From a checkpoint of a small sound classifier.
Data: trained on drum patterns on synthesised drum kits, 26041 training examples, 59.0 epochs.
Rows from block 7 of a small sound classifier, named by matrix and row number. Rows with one number within an expert belong to one neuron, the router's apart. Each number is 500 + 50 x the weight over its row's rms, rounded and kept within 0 to 999. All counts start at 0. Numbers have three digits each.
Before each expert's rows are labels from the 100 clips, of 14976, where the router gives the expert most weight on average: "strongest on" is what is common among them. Only what is clearly more common there than usual is listed. The data: drum patterns on synthesised drum kits. In brackets: how many of the 100.
# router: router (model.blocks.7.mlp.router.weight, 16x320, trained with AdamW), inputs 0-159
# up: expert up (model.blocks.7.mlp.up, 16x160x320), inputs 0-159
# down: expert down (model.blocks.7.mlp.down, 16x320x160, transposed), outputs 0-159

# expert 10
strongest on: pink noise (55); tempo: 80 to 90 bpm (49); white noise (30)
router.10:534545462565457464572497499543412449536531512496532473534496530489590401537529548460575428465534427505509491508419538518437510557451497555458540636486559621580477470518486486546526531538583497473399510577583516559464428477609518455532495580509484577394459508527500465564532558549553502574499516561540505504519568428447529612499510516438455484388470441472395459489479463576536470539502474478541488444415441456532488489592478513552379420478472558433511508448544541543529553461515559
up.0:449492502455454514528497482551510454488474494524525384575456447556600520496441614511546523465460514568427603537516505530505503518643511502555419557348514493502561532455419503505455482485420446438486470510485600508541479474607419484456487464642453432521417542507504444429594461478570427506484491401497541479501541483521544523524491456488478465525578552521464436540499432511474508549422482558513561299511494517462538481365524491390498509439430506422610493499467477483601475534486517
down.0:551506491556477508471445456524515631478527406512503487565524492515563514493410459508467489507515481603500496434449572515498525487416545461592517504466469568445470485508492518547495542505496513554485479655548520465467512581515470499535519539534543492533461450546537479513463481510484406494410597348505423531532515421590432381496442422580565546467535519428514512514552531452517453520465486565467501539482492537520473436518514539533514398521454519519466453511393469546509555511550458
up.1:622483497508503429464495459527481496351494473465638495508443543528494545537467463550431486566592496595493528514520524492496489495535506557451500471451548463535439577433455511476493528479449538506534451541488465361506506605525505475422460513485462483539468508462505496432568481539442457535494583506511423470524452486492516356494490586515485423514499535521517541496489552500545648524457491526513513566524498531507493495523582485471440476554483477519511486468474518524510540546475544
down.1:580430451498524474533543414485469600518481428486497552551463538472543421531471497485482536539618454482442468589522499544549478520431518598457535480523547537445473532520519471565527533537504539594496524562453515497521545477481471489470476520523450570430493566472427551523498560490402502492539491511491463501492514518563449582520539410487532456505498590589533526405431545476489487531580477526450486563465482470485488516603439492568526496461507477527500448603442481579505482495583548
up.2:597520459573515578597565519472461527462499532410514525460483561474586521512487449452547589455522512570394408696483488521491530492548548555528406463506518546545596532507513514568593559450574462492508455480483479511469591472529483495465514490483479470490530451458430531468554531467546528638453466558520523509468569569522506483578511514514517521510559612483612481519472491537482535593507473487492439406535467510508506496608453436523442515508502547450564492540514523492386504401640522
down.2:497526505508494523484499478476486519509534478424489519576524489413550528492486591479520507422498590523426505460494478487533521538464507462550525479419529450553507437494524440486388445504558453525467474520468547430450414562478477540532471543474568433628623534544490501531506522642523554516563486608498424470521537474498507464473453457447444522514495563487493448461582513519563562461539488465526489450496429528510452634409462522537511392448533551482478502483400521559563482525491481
up.3:564482524512477434494532478461461498474528451515510480495508481428415513464556560483601541388592562392475458508515503555478557441476505522419510492576477566564507465523461509442519496497289604486491496533510511522465528664453521502505481447455537547496528455336494533451522440470517505544538522540491439479466445544503485429506515561485483527548439465500452480486490494516428494494448427523563502497509515497503501512393467443625446482495479461481496519520465481511533487457517559
down.3:472486473467566559540558545497540393530452505533473475532485520457525528517540530424597488557480491499561560573514499542496459459534472469503484452417462479478517501459455525495545588498490567486426505453495506520516554469455446368534511640543568595532524537481472497619526547570523474417526530473507568528451525469480516419483544592555521469488536532469526488465569511501573528455430456434566561522457512497481514518480560503458586446452504475522615570604542482532522565538536490

# expert 5
strongest on: tempo: 150 to 160 bpm (60); clipping (53); text has "clipped" (53); bossa nova (39)
router.5:507570514518526473487466560445508419508441461505542431494573463514520460456575520491591541534415559525520536459516512505435492476505464501438447455404537511453429522547466307439495522479486381469441469453492403518480445484518496471506543531539470493537593488508551458542548487535390471525503504577474455482477475491495540445475459473432483484509541479421521482479494438431461554511491566500472465471442482555550519467505539517435524443506547516272468544493463519495500483489527390
up.1:498480405566443571540458523526506510487454529538600593507438450584514423451527583548466487626508531396461482539468517451470576497546578484586435447513581543427519498527524496459502559464515532474490519513566581573555517564474500509528520503616455563508476642512488527457541484565503454479471514490464561415587548456528534517527510508470516543570523472473528517479557501493487519527463506460582436526491511442534488508400562464556483495445508523541519525539443407513616490551440475
down.1:461560535576544438532498515502555490551555460530536551552524584518500471463506540580587535539543560581571479481377519415572475425535538610542472561479414446478451457569515465449522525485607544538526511540505502510537473541514486491448496480444551432559455523418538486476433568557492623452510474487454455518539605509473450407575568464456529527452452440557363506480465420425480383551397503439459360463500493523537479590459505573496528519544479448554466450518485557495399508523511523
up.2:480541432453554458419490472477434551527434574492429495534444421546500483521519588499502442755460559539548521549517509533538434466484542632462454511531522455601447554485508544481438482575503595504426547548494473517495539464518521515501473544509394412517482438534458531390463536465500499532514505471425447476529509481473497520462531485524524486482502524438550654500515531453436492494521679491459525361484382510545503498656504551546545569517552483548577542485527501509454527442544507
down.2:529526510501438545456511469501493553521518428468483519521542442397566560502387558560523446472586477505544465545457430568453497506493478463547465357465534515436546517508527560471466484515560450485455483547531460415458464453455457494558557535506542533581450499490499612581462430499575485518438522540535473523535471441439483508537532506497427550468447488504560492610562582493478595565470558468514488463583527451404509410437525609565344456532522536494550496608506489493557515565429531
up.3:441526480529485474516491467490520493503481476448509504541502513574519455500508797492466520543417448500497383451477533492484416474513497543467364560491539593621453496419501587450503572529406465464429476478499469496433513576598551514522479534482475531443450540526456492480610438507482528508550539527518588514486475483480468478451470428448471523482506513482510505495459478479577454462491403560501480469523450505483507538471441516532478453443454501485440460447503484492540497526443481
down.3:542518568456478446496505447508475500505440445534482395465529499525457479403532422531561487488584504536505421527465415482533480445493440521475586521466575439508477622532602434510525485504492525451451354441470451468553516451556509544409443549530492486574532431505465493586423433497548400486515559514449506459514559357453462496471424517524498482487543444478564598543617481493573493534404495510460508512413526563513535582551555490476538485426513508511537537498492630441464451491503497
up.4:496498465463529408472489478478434515558450493512462484500513539587463509494489714464543523553475536623516432547509474505445434542495496665508480626555482628591538462487422451537507481541521427511510486477476479503528529429642542532504370527538475553440503572494390451475611502509576453572517424504511486541579534515457529382470444498454484466460519519472399478482453519537490461500527562469508511357456463495510493488554498481531407545543540552547426500410516488485554529478359466
down.4:529551461509528445528471494515469484552403465516482476516500495519504445502562471564497521548494481525547415539509477559462541476566548477485556437494519460577500515473606557590508489578476630499536462441558471477524521548387416495488585610576429511590559470492493543587490336451564539480492596503533568463465456500538444536439517602366521595469504478512617558449615485464569515489399518464416479521483603532431548547480519542494490572523483492528495523541584617528451487486522533

# expert 7
strongest on: rimshot (98); march (90)
router.7:506543453350517376481510388491487402565381543489497454466542479592541501466475462447549522499467624480548535506516614476530437468574581449385561524434449475482535485446410471441474579522540549489526605504537513525558540570438410565485471535538455480434433574497429562536601553525536464579562597483538549471576450478506482478443456509491533504530558500534453494576512456477486501403522489470505552500553446470491565573469498498387510463488539485581527545460536591506416547425569445
up.1:467554503470464600486510555502473490421520534533491567480465470454518648489506550517419509477503448430495529511498494471530488442516394523504451515508532506515465500387537517475492560459599540594518525483489455462506512556461534461484456464517545564510491541462457444500561513535475503550484445563487481505482412491475467345531462499573434480513450492519449457477475482429451574486458528420511501623484552575449490533535530435424538450519665527498599511506476388494509492478639488
down.1:468448515619494515457499439581479475534466496510425481484554498484450473490451447508428480555546515484496570515506512504546547532498551515463519460477451661456573527563504396512537551540477506539418437530479542548517502574623478417488477577531556489539553437592503650505531446564494572482503437495448534521449490505489477488442533518539525505465443526523567518586463484500543475485486516514489564478426563632498385482597543571491577516523462552542507485493499484430554558586524520
up.2:518453489442528544497532487532446448502468531463490472497457531552538501452533442546502535480467514526510381575477499466500573555512455397484423652480535421554490449496495538496533487553448479543511512516468505442566514573561467527503474591530545564521560411509539530442550480445481462489510472551520418544534570452500475473456474504583383438556500513500542477541505525478504491443503434472516445670527490468510476535662527479505574446561503465529501520445561428535534558473504463
down.2:555448480554464465536469501455521497452431527461448531462459552394482459571518607486456452446500443531524536501378468457516432490563476475520537449515549541528523565500562496520524522476563478531437523495515477519524526582533546439497485554485411458539561528431498540489460547426474533506403523492509571543440503420546555517486558516390528543558461450573429461446498408413605481452445525484549442524517472370549487525476542467526493546557476477506480532406499516521470395546560514
up.3:598463541487495524483441480523512496515463532455509535470498577499526521523482551418455454451414493391471458547543607475499521505563514489519560484408482474488446483352540549576418459467488491466388513456477538521532482490553511504525419569593527583520614620507524453575454482454514553408512531506553493533398546487472425585558515525592481458520460407477479432479418448477464492585408445413442513537487479498498501508477481508467546525530580516497444511546535425492555485514637540
down.3:449459436489437411571500422533536516503612522541522548483439502480423542432521448497459429539601509413474532455531419539509482429546442645504563520555499559448467560469485440502515505541644473571516537514494502489519480553516468449530569549421453550578513447494561580467593532487473471437562485527548569341576531476472594473418550492499530507502427445542461661575520460483531499564548487543521529513554480545456495586525544516458497400579484438428423477558516501526576467452491599
up.4:548565536459555517537477470516506553502440514471534505465550588533524495499490407523432492509482450598568534504521547539539475625553477363510534477454545539521572492498522538481496530425562472510500531485506622562518499554487464522419458470491558404522462551470451461463459491491503471539445554484590668477496429548500493641508467534524496513587440510571482521459551567560514526495544436550481515519493461525553533528660474486441453527478568513486534510522451498439379492558484514
down.4:485589527581558446583552481375471429495490569451493533504567443472485465572549540527430413497514533481525576509481504536483475434464482410582498389499508440505521546532416491473563498557498513560571517569552470450570475490514521469371459506545434544484522487507417499599559620486556463500475549467564474396560509518483566547499462455467565606514481403410509434472521554466416413479462418459593557469501554495445456487403510474475502560530524562565476558526496371581425419521440477

# expert 15
strongest on: tempo: 150 to 160 bpm (60); clipping (56); text has "clipped" (56); bossa nova (36)
router.15:468471506427453438508518523521499531457518548462465483548452501555515581492422526528510509500399503584412560541406487483475532544518444513527441462510445421436452569419552415458433477538440435513521489484461376521532465486507597521450475462534417504481546351549493505469420525608507402544481477556468439416459535564507478469538425495511536467496554507555547519529575526366494477524526456487561531471537589519496498490440484458435520512468530562571510521486509518454481506528382456
up.0:511458515465407461471527465459553468427516542475500523422498436522445492557499568483478516453461442431495547439538476476468482622438525428534520477475471423451479623443514480561529514465600476436465560513389467510424606481441477468423474556519384433498464415367556471443635531492451523589524490624463548504494535428488483535485506470418501479495523508474527553522512482523418474430394502553430398593532502505502531507421408428599563530421504500459461528552603470503486489467433524
down.0:450395572484388406494627398461382523449547491619387495417525436430494503336437556517494531549569603487528481441553481502509532463509506498581391486528428508534414508532498518536509513526515500507515482577477490529459532513512510590422498573461536472534558525500563564438434487492485515538450538577466498483454540506500483513552498489571533608527548571593499378499548536505520502563511523448550483485558517517546467547506499525398519585485575495509445528508532440533480516530495485
up.1:459462452481475571528516438498532504520532567589427554562506450416578464540546387597499411415448465553517594529504516477495476564533403590571518437490489511473462492441550479493570429467546572500563495471533448524515563527429512492566529434530511508512519494524563491470483475416493454515490419525422562437443443440476527636537540467477578435429520468512554701485494602510450459523505541501504516463456422513606483526427480531525523476503538467451628468455596486536541462467448501
down.1:500479514509492579496533454510458449494509443550427531559541557496484477526505470510532518541517411528560571426513503541561520502535524548504648490444429439504489473497423480525472558477513506494498480472421434492470506461490478539594401514540531462538438424472524528525502580599498450533465481356498508400487442593559536442581489562526479496499554505485429512619529490524528479490470424465475411583453539454420404507519563550446569561546463409601493523473458482492513465574494532
up.2:490497429373520488483516467467493572471532430474505447462473578546368559536461447503492503471479471492475555564554519448506467444538501519478525440403468352479328519554526451454505499470585326514523527480517485502497460490480444482525399565500512464513493514626501519546547473439524469569452540444539447387491388485454474483473521480516528449512429435507431448529534545499547492423617621500450517387493493526504503489438528446479540418535455585432494501498488516497549483492493529
down.2:468452623513504516493506457580438474501467467377516466446425534419558552540600530416483456624422570442397495455502503546580419495491475532544415488489516563551493508455507485414552490529570467423435519486537553559504471561521452524516544615474475434556475457499486422448487434496433415473539473486430489532503496444485519475542423511471506468515546590464492562462444437499477472493576581502562472377495511516489473448492452483486499601468527483488512526532548489469514550570487521
up.3:506489484567482482494508563479460498547495513531448562452517522519543517519441597481607545521465489417435560512483480542459538440470521489557428580470528531479423441456463528487394489529558440405527475582502500494490504542542455547491449564508497531490521578637496495569503521514554479473477519419521601511510592486501457426513544493497447459453467499420504460449530482471530548434387690507495512469503529449541490489476547494429475372409577547479503426444583598494602512540319470
down.3:495506519389538531551572519491419515446516472468547553635560410524601445629560539476538522447451431499464545498473493471546516446493524566544534538480471518505413557492509534500459527507554515445509523447476473498468507484554566510485498508417452576497505517464531493476464473469527562517453543458554408490534436582532471453566406532498453478534466416597514530615558563435464499514458471432524493484533483459464500451504471495480467546561532487549460500516566520554480473505570480

# expert 9
strongest on: rimshot (82); quiet level (59); march (42); tempo: 70 to 80 bpm (34)
router.9:513550473540522520506567548509495517486484513449489447497521523646514468460591560462540502553533547554510470491563544603494483546464588556455552567480542576596555461543470458526550544572497511553502480584580536522516538538574480520558474557537482544520536417519527631445390508598521594531520526533549462478582549492500547553431414523477444501458426525524499428619570447461475486533458483500418530474575446528571579585564465479426468499486493525551439577647559549569532554495568522
up.1:525554495514427568458590520504537480446492479502559524492519523574462447503541590583494448585604486471442509456488491469441497464507555392542395489407513395473446493465487463526517485475669445448600484443448430505554572373504490496520556604505459548514503510458566566477497559563549547423530459500496532488520559517503535506483547517500552416429492458453539472512506488453529556555447449448510378521556592523546539540470477439489516469450537514502481548531553462595571512504433577
down.1:513510558564427433546489512394425501599484546525504520545506505453474510520517474467545488546539412489441489502455531471536470332468501475483509543414454523468610568420462519416542429481473448536506388385513441473473488548475481544424548531486493503530446543466455443431452545466534480548429519503519491558553467415487579604517568437474478515596484497542544518509582499469497584482467469489535526449441494449537438516462419497465444488512372516488489505561481451470511395539476485
up.2:506486487471522491514502438527524522527542534495504512452455533501536547460498494532495394401542508217479529498487555490493555453550462469521544452408450534533453499517553457426482510438667534491535473450480547486466545399504508487465479488460470539524495532467524608458580449500515491568519585538522542528584593533483466570479499492542451410487526497552531445494399527486413589514563505442508560554555499523454515492429492446427516520551575544548547527448496455486518595604597427
down.2:541551530523520535566521573434562372561415418495483549490588475428521469496452538444545438514433527500560432520544506535552482576492572477486524498431463420600509461516489590608473616556496545434464522500441374550538476497595471552448480474501473470497554443480398437499468485570561550416507566522533511522426610438458463491491479487447475595544505491524465441491495551508587483480474415533541481463484466491469542384466437559475546506486479496484520577456539554517455503462516570
up.3:477495504482518535586470493451484490526510466512531473517474514391526468485438659518558487392434402569482507443484452517460512550581457556495381471421550598495497554554531503565363446525510500533506444526477468506548550435453518460426502492496503528459434566489451437455623490465517584486500466456522497497451491481510510517489507485511440585518483579562396541549472442481509548452454431512570513457576464549478520488501530522415473461438521530492579507501411505486548474467461483
down.3:480565430481510440509536593569506528554461480573575520545487437448521498442520504513524594570483461531491550436518489500456483534474490574534465451486499586532505472407502542515546581577510554542491468492565521380481440546515512468472498554510546496547495480504542417504530605434509498420506544515419509556433491507580484524441538475543481528484508562503505435499504517570439493452442427457456452461437547506529413501492562491500509531467546528524547489475592530535496442493483530
up.4:537436572491539535489503505496504528479506562427509509463497420399511546509463381471529488270471545560464549508516481597480525508509537683501462557525586569478612513463540515517499454498386413519530501486485497494493499516497482511454475465498558592495504452475422491477381504475505450503529531534510419484503439445483461566514486459478512568523484463584592498506434591495528464522510386475519453454523507509477440477477537483569558483482527550528624449403539384506533444458655428
down.4:410545557582514512478517603449591460538552564564502532558476552444605559449529515532438368553521509474543539452463535510530404523425477491515589461441455505519466458478532541509460479554598582622449535503535548553549511391539429595486491598502414544470556500503450543565536468490540495428517494473488502449555436519520571463469558419516483511529529488519544475568450503497502452489566533429483552515494374476472509485472467432524497518451571389504510542559644496506523525478447396

# expert 6
strongest on: tempo: 150 to 160 bpm (51); clipping (47); text has "clipped" (47); tempo: 140 to 150 bpm (36)
router.6:530557500461499487489568504485427475540534464402488520471502420446590463458544524459486552494434457501439414567525494508424477456459513513482560559455554496561495489453448448524453527540493450514494463526509462548462517452541432436538477564439471465477461421523522422443462455481533467482471468512494400444457526477479625497500505552453487524467488520430465412579531479431454496442442523572438427464493447505504502494518483493517513441389504539503406567567526513491509551436473398
up.1:521562474526468504520538517595500477546526518495591480489461467470553499513500406508459478386521512509530523456444410518570485626571466494488480424457485431395515477588548549448454542482455449527383522475548549485505507477514548486498433395531554525528511512441531484537606477464400412599533516433471460459439467496522502481498481545471501478558500486486518596586521464525550503487495425552468423531526500496577464538585548517403427457491508509538457506514453479510501512512592491
down.1:543557511552444452474549578462535493549493504527450461479537551408513552473579518474534527472439463483546578510505562509535527497446573556421454512473496502476465599478538548579512537469407539425502501577415523518534498577611516493454541505432506458516600446500526541509491519496520528542559684508457511495508463473506478425456523467539620506449569503570438491539569457555424514466527488504515482497397519590524511528446490547434475529492430507531578510477447465595547508519384428
up.2:451507487481574451509507499466518475509533431458510489473597520500523477502542498559499525357525471342526508592540453495469442508482444549575470401433535540481554454492552492450502495508469506559456550459528570478509547475419553501499531510425454547499533517530523509401585415411479400501444498543459507499469429573471501505475568559530520525483434550551561537503431468499438465453504662520467482454494600520487498477429549477534444499525491532528600459491558499513598527460467481
down.2:592592585480480511607494387547391552508517548553485570374440493489430545464457446415399529488567470478447518493553496473550575573517549567463614518522440457524466383502511464548470415509484558577394646490515530448461583447603547577426529525471559449534454403602533441570502547526593392508506504476558505448434563435517579440515512491536495539520578506476488491532573405459517467502465454537503511498466460490520476502529514563476550464478459491552459405474434505528484502477445473
up.3:495441422514446407472461494584428462502496498516438455542466580480425528488437468509521449572503449588599584530451490498460519481491532423527447438467554501466497592525457526412493502450530445421491465437549550534544476456607506497484555505441525522528447460537465438612512508523463436414487412557532473505500454453500505395457547468477461432459552487596580407497500500555501490388561465485437480630493471431432494474532470511477491533557486501512480439480531536481521486483427599
down.3:515513486502527495480412489488524485577519600568494573481490520549419536488558445486514433493402439441456464568464522565546528558638537505432412565471487458465510501535429525478551546465507516546391505563517593553467618532596512553520450526515531433511522532536529608449454451441531551525530523470610467465554506561522545456549474457582530549560502498480494581496590445517468459485422408424510454442453430446512521505517430534427434604514507429550571472532525468414474521368538486
up.4:515501471533481343533501497489476461536478514445487493491507523593483505496518653435555464525490533652482485454492506519451513457485469647435475623403504503707499440539445493513459510555419424471442516557505408481478498467541482482514479500510516366498509467429531506547644489502528478576545496455516490498522466512483566533448423481404463442491426514518419426530524469502471519531485601506479536416507439466511505511714505505479419465487510488476459521464555568512471553452469501
down.4:564541486461642565553471555454489562484399427484570531485438515542498518494404518552465561437508476523609611486502585498417531474597396472545519476500548541636550487503421573489478505525502613520489470463464460553269518519426563510494502501578436471511537473622523475511459406501517544446566450502402491522489491459501456512525502588535525462484425544497602394531544407451501557478349490389525494498537594538433563315513490524502543498522507539442612454508460531521493473472499524

# expert 14
strongest on: tempo: 150 to 160 bpm (50); clipping (43); text has "clipped" (43); bossa nova (42)
router.14:513479533464502497416503459490533513538329471502495549472480551521564510494445532540419525525561547499447462446409452538524545480542503522525562496444482430505439503499532501510401438517498386473552476444500435476566533403447512439445512505476504435522504527563366367516513474500502470424526454509462486438490560536534476514520450521536530429533566543550537517413516535492409468470423564545524572508502537451468470471492474506481565465517489521689538483450430524496416448506686449
up.0:522490496532512448518499483489522508464497543509537504408453354455570482476533455557387462554526413572504515538464508522534533518494500529533520459592460525427492472485487465432520520472311510474667516518504531492549487546403501478515563546449442597526469558501529489550567468474535550559540531480454572489515513432522425494433471457488516567450558448614573397466495468506450515527478457530507527494501509494520450474477440560539565527521542459484449461461492365520618496559471451
down.0:562453500583460419495480508547466470472548553572459458479520501609434494522556436523483477443509511481529649476547458431543540486488603441514475457485536524520504469453559509438516427448618460469450525555433622484490557522474595474562563464515544435524548559538575496560466479577523437521526434404459528418465460565541529379438391492499390497538576539502406468501444510501508501498484540473532531441497501512591492503513494539450513438468533475426531555486555542509530492485591520
up.1:442540447542470501560478472444586431443514455444521483508470449503529516557504444459496474501454433544477577524471491511510522564428523477496547422511516523492590467492468572486513487483300472508425418454461554490502588409445449474490513502518491405454472409425542539487500575555436531466517478478505528507431526436526525578428545464554418485497419525434525469557528454548471488426462520537469568456483472503467526434517424483631502427556424498497441480545502537424450357525474494
down.1:545488530572441542494439432481416520442427461481493552445525593518467463477505415420473442555600529502528497469538548514526502447467422388545538503501532528498565454540530453445561445375491477558461460471366449470524507485566484536536487560458527423479591581514533496436484550532465454435461547408522494581482514509455549485605513478478481518547496460547449463492444450457483513509488517589563445469507566530502407463557466516545505516477524410546534493435531500528602456411529422
up.2:432527420525513546521499511492503433493481456470424497436502527601506494482568519525551602644452525580453486535538465538517520437487458568497481504417488480510537497324495522462561477554569528509526507587465406503472519568505522475494528485563497388517525566645459502425531537507477542474469455430489478541437486505506472398418478445461509553446518557503484532487479425517595512515408554531459433421531557480438503434487505515337458510453523495454478495504469552483490514469389498
down.2:537463556556476435443390513553515447454538492447477487525465472497487465544531459493553496527585495580524544498509420509503473461455442582379454520569509587491475550554460523560591560522486545571461510464489550457500539500478495449582507558469484523486467473601424505514452512470445492622496517492544475484456435517451474485563521478546458443493481483461472392535505398526414424551514455547423458470574524535442497607583473481512497458577548526467530402452428574589467524545369464
up.3:523483537508523431539514498498465492522512501511521565471518482603494557510509392532500497441464573311541469603498506459458536459478478455510478580543514514553484488511483490488496503506533497555526511480530466494496527537512449477462459574469500446477506559849501479552437534511553521405449549386503436506498449515492514520521502469510611547501492424441537459521478522532465503524558571482502472394477470491534496539627496515395546541517504575477507536504506427492527511611339455
down.3:475460466488472571485404489547566562530576558496466446499465484414457397481401519469581515480494448503492408528513465462513439589524588519468577455518469507485523506455582444529593543523459491568507581502588469518570487486441493541530562523507493595548530549536435445477467474535487483485621415519493534515586549476494543449506593557535421556474556495489392518549516447547469512460457504581456470531582520525489555564467493539529506498446487503512465531532465509430517446511564520

# expert 0
strongest on: rimshot (63); tempo: 150 to 160 bpm (43); bossa nova (37)
router.0:512520425589442521459559447503531471537493571418504555616521486493518482503509491493510515514457563493508499483442492494457469613492500543444491525458509487501518530446471549477522502493533466559569552519516401475424552438532462456426465518509559471518442485498600507535673598479550470478513461496520494574591499460499537516486524508432431462554393509467473465560471508415398457437468478500509478508461455465538460426547484626438486577519455535457566515490537528556602519476521523
up.1:485488470525507428462515535544473524508496520497500452469490501632547475458533671447515586592524562636454459571496530547462472527448554510473462559472490602608389475567454540515512525515435438447521472557499441523499467436495486480540453537519487383532514479468443519575510464490473500570488465397535431518547445459511534538512474501449501525496493565399501435470517494499543482484318600511520424485475457501516518524491488392545490570427574549536549434456530471493419489501568506
down.1:547502499500511552573378533497536449551461512531458443574470526534556513530500448464477480526564475474566536551462557536514515451497447468412484490454523517661506423481541541448429446550520603452515426508503507483422576487477479441489521601551501476481465549486483500497554529489471513576529452540524459486527522477420434524569532569438524435450434559477581485476554467567521517546450491343429492536432531425387457529416509457468511469511535379516522566549553564517483487504518600
up.2:516476486494551454471517497519540404445501519444442530431571456527484481546569442560475478473461510556559531538546416472544500523557522458534481489492474510520486518573521492510469512526537511501527517502453486490517452481363511542459582591509508460490474460501514494533503483409486499518530536461466520489525434509509465437493508490563601537405415477506545452531480484452411452428474519475477503439414434551435437598465514569437443484513473457352573454486519495469486530552535464
down.2:539603570403543452551539479553497486501481438430550466441527438536482478564411569479452478471536501508523476451418551431486542466429555445468513532520543437492494488539454548503499441442541487492523570451484475505506510549668477435529539456622500597433461513512504506492485508459521535474506541472573465464489437380505500482449538503437580504537442512426502475511483492491415467448641393523504475465488417463489454406525464485476489493474382481497503497472401594547518519384465480
up.3:536511507502468484537514542465515490464520459484594546509417540568533514523494481489447557492556394549556558562447481498526513465480470413540556464390521416416577527498462469450541471460495477440517509479523583520496459434440515469506483451560545573523530486598468522463562534420470515535493505572508536458485433472496491528507471492537577503541484472488442372465518493496438472578334444537504430562477565440559563516508596446441482449431415518423486483481486464449511515535361578
down.3:489534545509510452473483517554452489464478529348472476524433424511576541406498557524482564532456500562519547438503525486483587475480532514457502511514485432537449451529396445584509453433510482485552464526561412549453455493598495477566501520502555463602472496482493503547471487443450526441473531482476500405515572501558504503480536477461461433459563556540465502521549586601395503500551424514539550462447398488533492452508405470539489561569578393414456591547467497512496459415557547
up.4:495456498550510477530508456472437537522545497462506564431507431483407482518530439459523398533479557441589532545535506523504548470501486610508562591418527584620512554540481486540509500491427514477497387566450378432466472421601501501573439455528471398538503512460481499550543523501428538535529435487436411524480495473446534569447428481500461514495442470496473564525556464508479520619497694467507487522527523493474482519507444560576562532459449492459457517563489504497368500556583498
down.4:561429485503501475536408490455590452497523521492513478404403492461489556547539546451464484571489542538453477415540503484540477459622475520579538419390504475477386465634514486526548471413535499565443519469491470517486418574592498574414537520534431463509533415493434585510508483525493460446477420426485524472541517533491459394545537546499506472472441524572442410616468506416511556491376539470524424465457499508414446485468519562481500473511508454486525493618509507505413517388447511